Weights of a small contrastive image-text model.
Model: 8.97M parameters, 32-pixel images, encoder norm layernorm, encoder patch size [4, 4], text encoder layers 8, text encoder norm layernorm, text encoder activation silu.
Rows from block 4 of the image encoder of a small contrastive image-text model, named by matrix and row number. Rows with one number belong to one neuron. Each number is 128 + 24 x the weight over its row's rms, rounded and kept within 0 to 255. All counts start at 0. Numbers have three digits each.
After each neuron's rows are labels from the 100 images, of 14848, where the neuron reaches its largest size: "peak on" is the class under the peak; "place" is the part of the image that holds the peak. Only what is clearly more common there than usual is listed. The data: simulated stained blood smears.
# u: gMLP up (value half) (encoder.blocks.4.mixer.u.weight, 384x192), inputs 96-191
# v: gMLP up (gate half) (encoder.blocks.4.mixer.v.weight, 384x192), inputs 96-191
# out: gMLP down (encoder.blocks.4.mixer.out.weight, 192x384, transposed), outputs 96-191

u.86:148117156119111119116131149110165145118148077125168147116159110101139104136138149121146142127137122139092080151114124110119145086142094104124098145150143146137121120103125136166104149131125148116082166095143124082166117096157157128137108146106116090115081120123089161122142090145129136120
v.86:100175088131131118142144129136111147074108113132139106136154133148094083150135093102151114126103088125156154116136138114174159134111135127112138134136138094114178141119146149166116115094113170143108143171144145129135107134120119100114140125096148147132090131103134143116091138138154141129
out.86:118124177128126159090135129136116132141149090101145134072173154140115097146136152126121157145127125168082088116098111143132177101088117118116131137159143127131132104110121128117151198094108144134217112144132120103126102126148125127140120093135119104158108121115118103165126113187122119156
peak on: small cell
place: middle right; top left

u.112:138122150123161126141111129085091139187183107120109147160139107130146143134120066143115078120140144153126113128144156105144094107141156129115129148124131140137092128137082124131135090174087142168171150120096101120127133124142160086076198113134145097125159163143140144155161105167108134103
v.112:135118113083119121140129167168150115135116083154091104173164125122070135093130132166157094097141152142162148132158137117133129160139100149134094097112113096145096092135108101128132120167137131150143135127121125139113114088112171131123107134143130086093120114176168089103157160111107154128
out.112:140141128118124120143154098167149143111112081119107111118175127086133130129115154126137076097128101114146161132140105154123178144114110112146133111085117094173157166150101099153157199081128157131171104133149145122150139161114110125082119125120170083127102083080111122123105155149109169137
peak on: large cell
place: bottom right

u.11:155112134122100126106177150137140103098132138148096137156122174154113073137128123124120099138115131106102164150135125136156112114083140110102137139130170157124115166116164125168100122148136117153102101116149121140136151130144100118168134147101112167112087120092131120101147168115104124128
v.11:144105165096145137120147109106152129138114119135143101115132082107153137118155110163149095132174108113125114096157086147145136107122143145138209104114138123123123178130103162141127174143104129123072098148117122107147142148128073141086120098157115117111131112110078136150141131167127129103
out.11:172146121136105137149125131125181138123108167101149102183151128090123140138145143124121119158104129130091162148099106108150113121127114124138136108101112124140057148149125087103146097138128120084124129147118126132120109094155094124142060079116096111138194160139137173138134090172153085103
peak on: small cell
place: bottom right

u.187:158109118130166131145107171121118128130145149135139146146107125154113149152163126140140093126123112115111103155114153135121135116119101134110123088135112081133136121100112165147146206136147080108133139131161117061153149139132125154124147118080106154102107136130093127089192108132117094133
v.187:083136111083127124117137139166106137106124159136118120147178120154054136151102101112195132118125121136146129123116139159171100138101167104130148152128116120095154132097146175143134123120136167162132131123098128133177108124112155097079132118120163102127086108165160134082113115130120130148
out.187:176147120131152131126110115129071115139089143137178115177109163112165148142120127126117128128135147101149129170103104140124129130101148089135126079095135124140106179142147091130102128121127090128150148133150100133115136146157092135126119112145160131143118119175090132114104103255127084090
peak on: small cell
place: top left

u.353:133075142143113099154117151107106151165140112145161136129133140156120128157144103140103151160122132155087134154094086120123113107116151116108151207115142191100122129149141133126115088109131126116144110131134061159136093114137151113128119149125082127113171119149142106134094131131132136114
v.353:122105134145132164146121161150119140133125160111132113162147120171125104112093102072153117134144123112064115127085122099124166132113115128153108149176128109138136065088115147163192130110135108126099143097110145143130160096113184104147139137114115133129094127127133118132106126146115089113
out.353:089141127108127114115133113130141090120127119180127129181128087134143114121136136155167136125141120153070142126145140117108091118157116128143110060193107148124134078110143109147120142125115157135114155162122156086112118131153168134082115134160149105126138108104116101203109086121163086146
peak on: small cell
place: top left; top right

u.332:110104189114148103131115103099117068105164124151140156135156147124139113127128070110130114117158111177148121137110117125165136137157103129138133103176167141163128166128169150128099113131083128126200126162113124117139141114119104132103158143168116144111124144130095105141119125134141127103
v.332:139110152117162153173145102119145111110109131117156134090108105088182145144125127137160142136118088112128106142137101126142175099109105127151145081169123095174132146122086134124143168127118127154092111158151164112138126151152116139068079098161114114105110125058088159132126152160139127128
out.332:147116113131157153187112116145126177106150130113108162053108140122136159121146131153161101132117082090153128153120145100144132122133149142143132150150146164109119152104127135110139103161155110136079120098115132159151151137071139120170124151135140157116082133150123131095148126092110107116
peak on: small cell
place: bottom centre; top right

u.343:144109142124162132148144114137120153157192132108111161138199172142123097159124086095137124136155112128130102130101100111156095127137134103141125134119178139107148160124138122145137131143136126160147107084099114145139151112107122139131130127134139099142096132133124148131086112146124116088
v.343:153107159097144136106116177154157112063134102112130089151145090117083141141145130136177129134141127155140115136128134177110123162122140121099140153138092119077124164128163109105149148145129083142147101147208141122161131174109106148122119142131143133090141132153094119122133158117131144135
out.343:105135124134123116129096126119134150130146104172132124194179113113113081128133130121194118129107109149136121132118097144136120151112121143127122144104076142134121152118107143129140180101130168117195138159139121117119104130116159065084106146145149105125098138120158099113091127189135111141
peak on: large cell
place: top right; middle left

u.82:157129165167143101110134151068124174139159129114139166129144108144113115166113073111149105127105137096126092106118143111178135077091155107134120190060158138114096150131136110106161120154109153182135118113170096110145145103110109114105165159141122083129145157118114169115111136149139135088
v.82:085097145145098136124103125115110131123104135146094075182155092147100111097102094110086111091153164164087132117118129104128165138139135133157118144112110150131083094114113132185129133134116138146129152130125120163109142080126166113127134135114135111128136127139161105144122102100115121084
out.82:072134137130115117148103117135121117110147134120114133112122176134131100069111160114088141089173140149074120076131136175136099151134143111174141143146161139165062124149109134168114144127123105146144123100139160162103168109129172127171123107142100119169077102106135129167118158130116143150
peak on: small cell
place: top left

u.223:153146135120154136151191113138133116118117114118129125112132120107089138180115114139172080171108102140135138110101113138166083099142144130117133134119129116090132142117135095106110149107164166178136115131134117114145122128134105104072110133105150118093118124154121135124106116116118144148
v.223:159155109123141138136124100103149098123125109104126167090116152111129187141117152157150152158139082109135102108171110136119113104120130155117142125146158102168111155140114068102088149099117098161105134117133154117106148169138139150135108109163104134149094110113093128147137168139169123141
out.223:190132119104153132142156147145116101134113154081165127106085140113115153159152119156133117142130160081115102122138103122094099070139136131146120127166141122131135158114114097099142125109159130160114129143153147090119152133179102155081125125129128158125132163104104119125152120151130143089
peak on: small cell
place: top right

u.30:125083151160140148136128143122158128125132126131146128125160158110157123154159104137167126168116109145134117187088103083156155114093139106130124126116150154173117120106128118145168110119139168116136140164172102079149117190149146098084121159154123105075103156070108131153145140169124165083
v.30:128116099142144155145138139120135135123105145102141129140144130121130125118153129127128135141157117104114128107085136105099118110100107141178142101158149147143088098105098134179140123138112094147079121117137130100126170124174152143147121125132107156151138139106101159148133150132126131149
out.30:186146138150156130135147113126107102144064127064150122169136098137125105125140113135123170131100166078102091097123094176075139119107126132157158130129135121198120068110122139110166147101125106127142137114165141104127179115132097142126160114137132091138085116134114159115137140181105154133
peak on: small cell
place: top left

u.215:103116169155131091145125118179041134120175126144130100169118094152166098148151081130121106109124103101090112121127131117169143108167141133124123159132134142114174151131115101167115123169144067130099145132130088128128161117095127100111186139097111149119137145151152128135115143126139098074
v.215:178133155132159146155158116132146089141106172102157121093108081082189109114127134123167151118163092094123115135161157164143122104134131122153143115170123108149114101088092149129154171129126123149095141134147156113150185130106110124105102119195132107121117096078093153120149150140128133116
out.215:155132152138113148123116167130106138135145105127135153070135121125103112146141143113162101116119131127124094130117102126149117138129103088123109171112088152104103096111150172132137164172159104109150133081152123198106130120089128100159148174136118135114120078178128123095102115170117087160
peak on: small cell
place: bottom centre

u.142:141157131161120081113093162158118126086144152123134088128118166126125109093163106105148120130120132154089142123125128122132215084116095199174104132137129140139113152129113102130121083146102090180137111120148134085127136150137115137129140106131110117096122114142092126132146101108109165111
v.142:114120116095124099130151197152111119073126119121121120146141133121096148161173145117165110161094086114141136140095143114129134151119126113087145147132163125094129130116172155142095103137182107111104107152147133112146115111127120131107107172121155157084096121168128108084131128075143144138
out.142:088150120147138119153130146120107126114153130179131092147112090112134102141095166144136122102176141151067123103115116163068091127119135132128134114135116144150088134133114128150157117110158128154120122125125181134077148087182131108103135127192103097196164092088112101171107159182084124142
peak on: large cell
place: middle right

u.34:137130116126125105099091164133134109109144148086132151132142165104149116085134145146136124156154125064092132147119136145098154119144103146124114125148161146165103142087117108128124139155127095155074135102160110139116158148161117151147104188139096146111136134127057151132144122131123164111
v.34:115173114105128116129149151177124150116128143150114093143130069151111161137102090088171102101088104113167152100110144145151155139142133118153145090134110089118173097099105129129158130124161136148136150141102126131136170143086106125087141085123156109102128077099167143121130093160107166134
out.34:051107172113109110139099091140153134120113105198142129144105105112136109146096097137167146114155102192100161132139126097167116133127167130126135123100070134160097107159126141151138141112125144124130123153121138148077096081119182095113111119122138111127113109161114108146115136144156117130
peak on: large cell
place: bottom left

u.274:139094154074141100127138151160143141110145147137119181162121162121060141085144080123117114100146158114126130137131169134112090136113136127167124132125154133124105176119140118134172133094152158139151143109139093154141161097116117130171144139106112135147128142096130150138102131084076159081
v.274:095136117108107121142155092145137154133129133152104129143175161116101112118084076111149065149133109180131143107152136089179106125112152121170136128110137117115095151112131151176133122113129193126109129120133115110131131116144155135099121099131110136114115106076113147136131166113125214112
out.274:138128089116139128137158136143157144097127088110157147129156128104163147131165152129136146156142104131199147110149141145106130131072138109142094099110143132185171146133108104157132153081125129164101132153147127116140148164114133152140135155117120064091131124120100151130151138111132195114
peak on: small cell
place: top left; bottom right

u.43:131084124094143079133134175097094120116116071121136136114122171165083101105142124134133111129123142129131144135123153143104099154132121147115149129107180124159117161139166090123126124118104111159138127112121084126140108128097122125142129138100129106125153166124161155106112118147118120130
v.43:116078135140106160172121131162173100157115110116120087139139072130130138098089115156114128086150167139111130137150149139125165159168119105145115097125121106115138088111079135146132123135141114111078176133145137148113145125109166135145116115124131131100136118159150117091130126082113121163
out.43:125169134108094119175162098143116115083088092107107131105173136134133125149140154125174117121104162126182150121130159109128152139113129110153145166133107132178204069137102115124138133093146145150132119170123160128111146117107107167114120141117155103110166125137109167107126139071149175104
peak on: small cell
place: top right

u.257:092135095102110121114119136110134157160142098144137127155129143128152135135122087120137139142103132152121150133156138148152109085100186079136099140149162111088112164097151122165103112111082142149138114129104109136142152110145156150146105133148121119133122114130101149120154141093167153126
v.257:135118136102148130149163154150137117105144155154100094154160099143103139129124066115151091108133155153145141139120141075147131136098137083103144158078091123118105142085108135163162137133163130096137145148147109095190137096145154107155097147103140131100096117098143114142123113124119155077
out.257:114136086145120101159143132126160120106159121143162157091136138149105110127118144120093114140191126172125116115131170092170089171171127140137125121121188132131146120141138115175122074076144135128071104117146165148111105132160152175131123139119167125166145106105105120130148169095111146128
peak on: small cell
place: bottom right

u.233:137139127168153125159129116129079120099102117106113110170152123125052104219148140126118095124098092128137118117126084201173183133121147148128147119108158156110153130158128106136113151157114116135092124133105141161110093141114128135126085141114145121124146127170157129125132082127160109112
v.233:123121102116103104113165096105166140133137076150103122130147147145100130118088141130168115116139125177149145143154173131184092119101151116098145121125109104129076138124135125130130120086118194156147061148147140117096102140136169112107123139137133102110094116119182102113151141110122107129
out.233:084123126119119119143148153099125154152165076162122138117145100162130136110116139146111132104114119159167139164121126127129117170130153162116127150142147132090066181133146164116160084172134157123142153136095087129118109107107103113152116166102117147100132146128135142127102134111136085118
peak on: large cell
place: bottom right; top right

u.338:096115142136174121080124170148072131136151143157125104155108163089096123162138090101161106156141138156132102161131101144121070143098163149119098151136138143103107163140123109158136131155108112116120131151178110100155152106138075120143108140086150146070109141185127094149115107132112164100
v.338:112074144129136145139113170121157142146120152102114112159144099157086089116103100105159097103156106142060088126099117118147147140133131116158096160180130133085096098102113157177150127121153133123117146115125130142144160077114163073137122134115127130131127113122163105074126125118099123119
out.338:115169137155080128119127113158131153067119133112148094070115121146116119111145120094105113113169106192091159111092123179096151140115144111107155134130107131162128129126109140145125119117093122142125114096112147130117158142147128148114147116143172087113171170168128132090155115110123126141
peak on: small cell
place: top left

u.299:106131145151106097145130124132141108101108129135148146151110123152138116116128105139068121135148098119136129132119116138127079154068122111116156203108153130105168126104127120081124156118105117128133170144139170118149157074107176101126144113121139098161097103114153140140100102101115160111
v.299:084124099139141114124134140147114145073166119155127129172112097130123094125115066100145121097150113166128130084142143159173160146121141145143103126082147115122095126123120127176149135131135165189135150152108128146124135135106157154113098136137150119124105133130166129163114120142082168085
out.299:139093129111144143164141123103138126106112183155131134133164091145122144107141104131153113150130111108128135181151148102122109122104123117136097137140159130170107092123082153137138120084144141120126115135138113130174142132140116100097148126123159138106109174141139129121101126111177111138
peak on: large cell
place: middle left; top right

u.210:125131121152123126129165118110111134094167121092119109165150109098099108140163167118135137119136169047128120119114133127125114140123130142141146170121111121123169127075169132097140133160160105135133102126110130108125170081155115126105138081110143139119101116116153140174137116108124144137
v.210:110123089108145164116147120142173114160112115136121124098116104117174158124115148152122167119124140159165156164142175091130137117130160110138143119124092105161131092119118174138119161132151126118109132132178150125122138153111130133131081130150147108094114109126153128129149172087154107142
out.210:155130122109135075113143114107158094113150141111148111084093121124122157124095127122127105134149109130155104105138152129139102146122125113126114108151193114093119142141169131142129112099128108156136125125127148096101138128124184141140129106139132137121121116076092178142161104125162084134
peak on: small cell
place: bottom right

u.320:101136105120105121109149114115120128143123152142129124136097160136111124096132114097119150140121093088104113151127149150142190121133126140150150135153120136107135098150091124156139171149111122161144118108101127130133166142109085135140130139113094123142131115172116148095129119118122132102
v.320:115092143067141125129141151131145139111120120149148133177149116155120101123142092100165119122118098167133130134121141110122140131149133115162149158143103097108089157075141131113124175115131170123135139164147143147146106105114146088120124130144114140111081124110152138076115143067117161112
out.320:160156103098099182118128110111140145072132125146163132124139108117142154126149117080120103103107121125116130140118115129122147137148133120154131166128145168124109149157097142145112096139131129155144064170170126149172133122212078140131118151104125128154160158110088157167064134131111150119
peak on: large cell; nucleus
place: top right

u.157:125120127112175114096126135101158070118142156149150171145155141135176115145111188121153137162100112133087070143105104096144107129117108132149103149146109172156094134044151169135131152118129132111079120130134126124138148124176121124143128124115117111113130086091091133125146119153134126109
v.157:083124121131092137144096134149113144118112129135147121148163080176097113125112100096179106121147104167135158137093119123153102133104178146106101128140126111156147130112104149133126115118124160137128135154108128146123150100121180126098117124111129084138123117103175147157111097097120137101
out.157:129107135120147102160128129119134097138136127148139147135109167126154118133116132123125152136130120148105128132105076145114170118108129184141144103114128120135133123149123110119107188072156146136166123105155108141154124149159110063103104183126113135147110139102155147159119103210118142146
peak on: small cell
place: top left

u.354:147170093139148092153166143166089153088169145161108134113139186137104121132115071115130113160105109075125115116160112151192121141092133158147137144138152103192137110160124083161093123135116120149127128097153153131107152151112123109090105134119175111146124138082156116108126133130114127144
v.354:089089127056124116117132173115152140119146091134101147127160131149089138101104090121166138114118127153161095115144163085128105161121151131118124145130135099102122124115156146142121137138142151134134121193134080153130116110131167094121110166114153109110114116156143128112129141111128155131
out.354:122152142119124130105092139130103128094150138172141129170135144122101117143160116108167154157135105109112127146094148157132175131085169150123092158124115184100125137136142125125092120120107106102111134135160077148124148123130132144121157147118088177120127184076153140149145127145153093135
peak on: large cell
place: top right

u.38:150171146106132127122139123143167108107145087133123145131090160120118145162137182130141120123092088116127103104133138165173129107111137105123104112130189098130104178117178106157144148148109096162148170101145099097107155107142139133112145108112123116151115145136084119115141098169111165146
v.38:106098133136122167124102129116153176173127136143101125147166091159120087133099088102162145127140123158077125128077158105133160144146127127117098180166099124102138085093106143129127138122155103100128149130100102155149130064119186092126120120115132119122138096160138117122130131140106116129
out.38:145115151110183142140151168127098121145157149119125107138133144108138127112126120131115124099101133136107111120127139116142168128119157141168114145155096144109116174121122124113121152154119103105155092140136123107131138176145091082145164141133116144109106140175123136148111129204134069106
peak on: small cell
place: top left

u.282:124076183123108122108134157115134083136154106127158148127123126129149079141139126169089109091148146118117148161117139137124145103097123099126103164128146143146117126139137128133114152123159089123094130137128142081126108125147103110183162127183151076129112130139092118139165142084093147121
v.282:122098146109121186115142162177127150101160109106139084100144112148125125123115103105130129097156160126098139118132145152124132129100136117133140104090081146186090137131146114155132110147138132141128143164094132111139162113156146127112120150096116111117119132127144103143100154118081153087
out.282:126131147110128117130114118128120129093092177118154109186114130169149108138126164114113121120164108096125080170128132164128088133106154163144119131120119123127111127125113119124101099157093120145181116133138107144140085170191153092105126114131128130162126142087148157163147126195128137144
peak on: large cell
place: middle right; bottom left

u.64:123122142171132089082138152145133130128155113127142139137092141133099125142117114114147150168131127117090116104117116155148173089110108151121135152121157110159105145131139088136084125170106077175092107106121122091127151124126134140143131154119101106141142118135100126110116117125135118108
v.64:182152122105137077186165173110092118114126119107117164171157147112115162145140114128128105116137147117129146094128159129108065107134128175134116152105140108129153117139108124146119106148117120163178109133081111121109140103133133136073136132127139099126103135134112161133128136078101167086
out.64:079111145140112129132087083130111094129113147167134089103107145119145105124104142131126167125173095157107115107139088139142107102133135152124143117184117148152096098143135133170126134145111125131146111158116196119126122159146132099136115097170111108173125117114129121185118123173132116140
peak on: large cell; nucleus
place: bottom left; middle right

u.131:166152127094160158097112143159116127154132102140143174144127118123112126133126126119131092152145134142135116100109172148191092149124157103163124104080170101122142185159109110161105166094131168165126186135112150106144150103116111149126202123155120081133128128123161177151079155107111142131
v.131:115091131135110106137106192145136165147127113124080092168185111153113110125088127119137128117159134133104091153103147116157156139136134108127131175166118139119094102114129154157120177095132113119122158146109124147153148095085155071125145132102144138114115072159154118124134139127105143124
out.131:160117138137136149167108144147144163131103106122141133123138143131080121132137140104153092141081100127131106164111120125144088180102120127185095160161093143092145121131134126133135156136144155141156076102126085147147183150096146143111126132120125145099122157113131160078126098134126125084
peak on: small cell
place: top left

u.245:099172149140106108114133120155125130124128089117129167132162160144100107132120106087160117123112136131140120125085155105115126141087127118120123145110144148137136145109143103106135112130147099116150128119130112135092123115069084128132114161073165119134111129147125157162154109165126099131
v.245:179099127152148141155171172139158128133094114121099119170167074147129131157139110110141113097149152133127151117099175138105126108150106118115074098128109132136155123110086140129143127122131104158136157138112128081139134106162152116123162120119104095093126118158104118183117117141110094153
out.245:119118111119121159185151107115141126128121102146129134105160085082168177126124141154141147110116112108137110085095147122095157112114108156146153121152121138122126150122147129118113135075129145115191078122145110131096136145155105161116080128151094125108139106098078156144144077141150136162
peak on: small cell
place: bottom centre

u.173:146099197160105115125131129115130107160140140097159148151113105127163111147132078151161125157139143138141105124098085114120142120093091112185120144139137161147112131104117150127197115128096143123097115137132105103145127139175130112104150145177112122128149149136087124141132111135149147110
v.173:169077160135106122133117160137136164139157108112125097178199108175083097113125112137117108116146158124087103163135141138119149135140110120139117161109116114106093106139113137145135133168168078107132154091127089144149147064100174140132159163134110139107117123189165098080116142077100121104
out.173:112141149116156111144157099125143128111108117142122098123154139080140137130149147140136092118190096167122135134120125135162103131132136105139150141136167115153133103156093140153118144103148185127170119157108172148139091138109120095107153091149129090163136109076173094189093126134114150124
peak on: small cell
place: top left

u.242:112146159099158120134149115171093119083154145168092156143143115110132134167112078106168091119137128138088086109102149100140102133100138146134116165163143131083152145104134143137137111142083118174118143105158128140118165124096114115154163122134129130105134138111125099109100144131137135083
v.242:161115169135132146125139102123166103145111135107141129118122100102180122128145148130161133124165091094115100124156133152160141110117103133183168098190153116152122137105122142146118155129081114138080116122117162100151160132170126134107115097179105125105113128086082146148153132135130133118
out.242:154130094129148129131149119128208121132139114082103130084155120115120130160148161135131110150144070090108124123131120140127139132123095112157137131133093083130134111133095127146113162134137101098127103125133130182138169127062139116118126128140129137136113093117094159096137141139139148171
peak on: large cell
place: bottom right; top right

u.21:154127129085169087135144163130127137096142090113106159111115164122094133109125147156121093136117177089167124151154113140112126131128131106136120161141142100101166120136140102094123121135168060142150103091102094149122160152089099155145133139124109148105113121160127127088170145117122135093
v.21:150110172094156122119111118133148117136161117121149114128115079093147099146167130144130131127124130111121119120115100153110155132121105106121142128116099128130149144126129167120144161132118122102126140143124121080145134150153047121100173152152104105069150135128100156162145125158134112117
out.21:073124130125115172131101111124117126115115206164139071157177107140133109122126126133130152127146129171137142124098124114125128119130147114123113093142116154129091143110134145156132137135151151123121152173131171139111071113156141104139125134122125140220142136121134111177100089143119099157
peak on: small cell
place: bottom right

u.370:093116108082108124068115152126137121108109137150151136164131150141071098096114147110120148152100159170140118116102094101097098142103112083160153121116114121148124118093172137137158145092151112104095138130167121130159115127139095142183123175106100134115125134150099151119124139131107122141
v.370:113140092125122169157132088117143139136085134145117105112142122146172120094091148134102142130134138122131136125127154082137106137156133137160146090139108090144153055145101166129168152136156114098088152132128146165106132137122173109142111099127149151151119098113148109104139116145137106142
out.370:054136129135145151170153078139141125104112136144126110094156094098140146124103117126158118107123133157169140134138162088153139145155120134132087065145106131153151109149120133139137142086141182125150151165088147093110081145145107127107127090115163098146160125093120113131137119086131151150
peak on: small cell
place: top left

u.204:130078153095116066092124193132108147124164100134131160141157164129100110097130122164130124149148165131113119128137104156121135122107143105135125184086153135107105161110163132147118123141163083142111131095128070155156144091113134121160138154128098117112120094165148124100141155124085096095
v.204:151115166121151134129106113125146108154117156118153099101106102082185147123143123126148116132144116120139125145154116143154136146138103129164170074151110108125152146140110166123142153155108134117078090156122149107125129161135073133078129091169114125097134143112078172169161134153143115124
out.204:135132160128131137131104135124107065117128160099150126138110127110148177129123133121063130112169156119114123146137157134092168093162120104141121093126141141139104149159140144109131068167125102148101139106117117108090135108148102167152122116137125178160146164128103128149154115127133117087
peak on: small cell
place: bottom right

u.110:094122183113146047139109130150088110102148143129109138144106078164162130148110124133132112168127140116151105147111136102142130094149122123162145121192147126110141133145154148117144092128085093129163133182131161147137131161141124125112157135125145161104163146124135137134137118111141148084
v.110:169166135111149160142145077127172137169104095113108114127124117090136141148132133126180110131116100114128114106170129146169094133094128106177168135141135109144135137121099108158136145074125167149112118146151165105161142150145123155083112096166148087096087140073134157158155156131130144110
out.110:136143125107129111153134126123204100118104134124099160063141144123128141141159166127172086105116087070112126125156125147104096108112129078153121123112147083130177116119129131156127158131126109109094097129099155146127140155093155143099112123144131107166111097107147130087158159110114133155
peak on: small cell
place: bottom centre

u.116:119120164158144144147111126107164103159156149116143137154167125128133096121144107097152134135161113145060086128117096131148130127110075091134169152154150116109101131092142174153172139116131152094143146111132128120166174084103128113126123148137122110104113113130130168179128124129087135117
v.116:100114082134124154116096121174122131114113145147108121130139105170082093107106109130130152131125105118102094159099121121113166125122148121140133150153113133131117123088123145135163165147154106117121149095153110161159134098081180088166109141098117142134109114172166090093088120155138096137
out.116:104112116129134127171142119137120102102128144115132102103149100089137147147116114118162137126133106123196150147129138100122126095131145125143114044160095149135183102152117128114137122133129146148113139191127159088121071157154113147118117101102153121125167143101077124152133117120156134126
peak on: large cell
place: top right; middle left

u.234:123134126128162092103141110146099134129157099130119138158093194183091121115093090112112138157143113132125113134186142114148142126124091123127151125161167112105100144140135099133107141157092100145106131151113132097116126129112107127190113129103125157137107104119117112131120110121142153085
v.234:124148125105117143110144144137163143123151056123071104132174118165108117090093110107156121124179115153122138110152145137142109143107127137135110108125105083141086135103146133149149120095122155144159105114120123151124141137110188113117108108180132119122092102094134092146136149107128144146
out.234:146152105175153110138129097137090163154135133110157099101126127111153125174177135108118148136129134122127129098145104188117135112121138110130133120121150136158134114126159118128130150137135114143164145120127144105143095090148108105122121118170128047155106102105090119213104188204127073094
peak on: large cell
place: middle right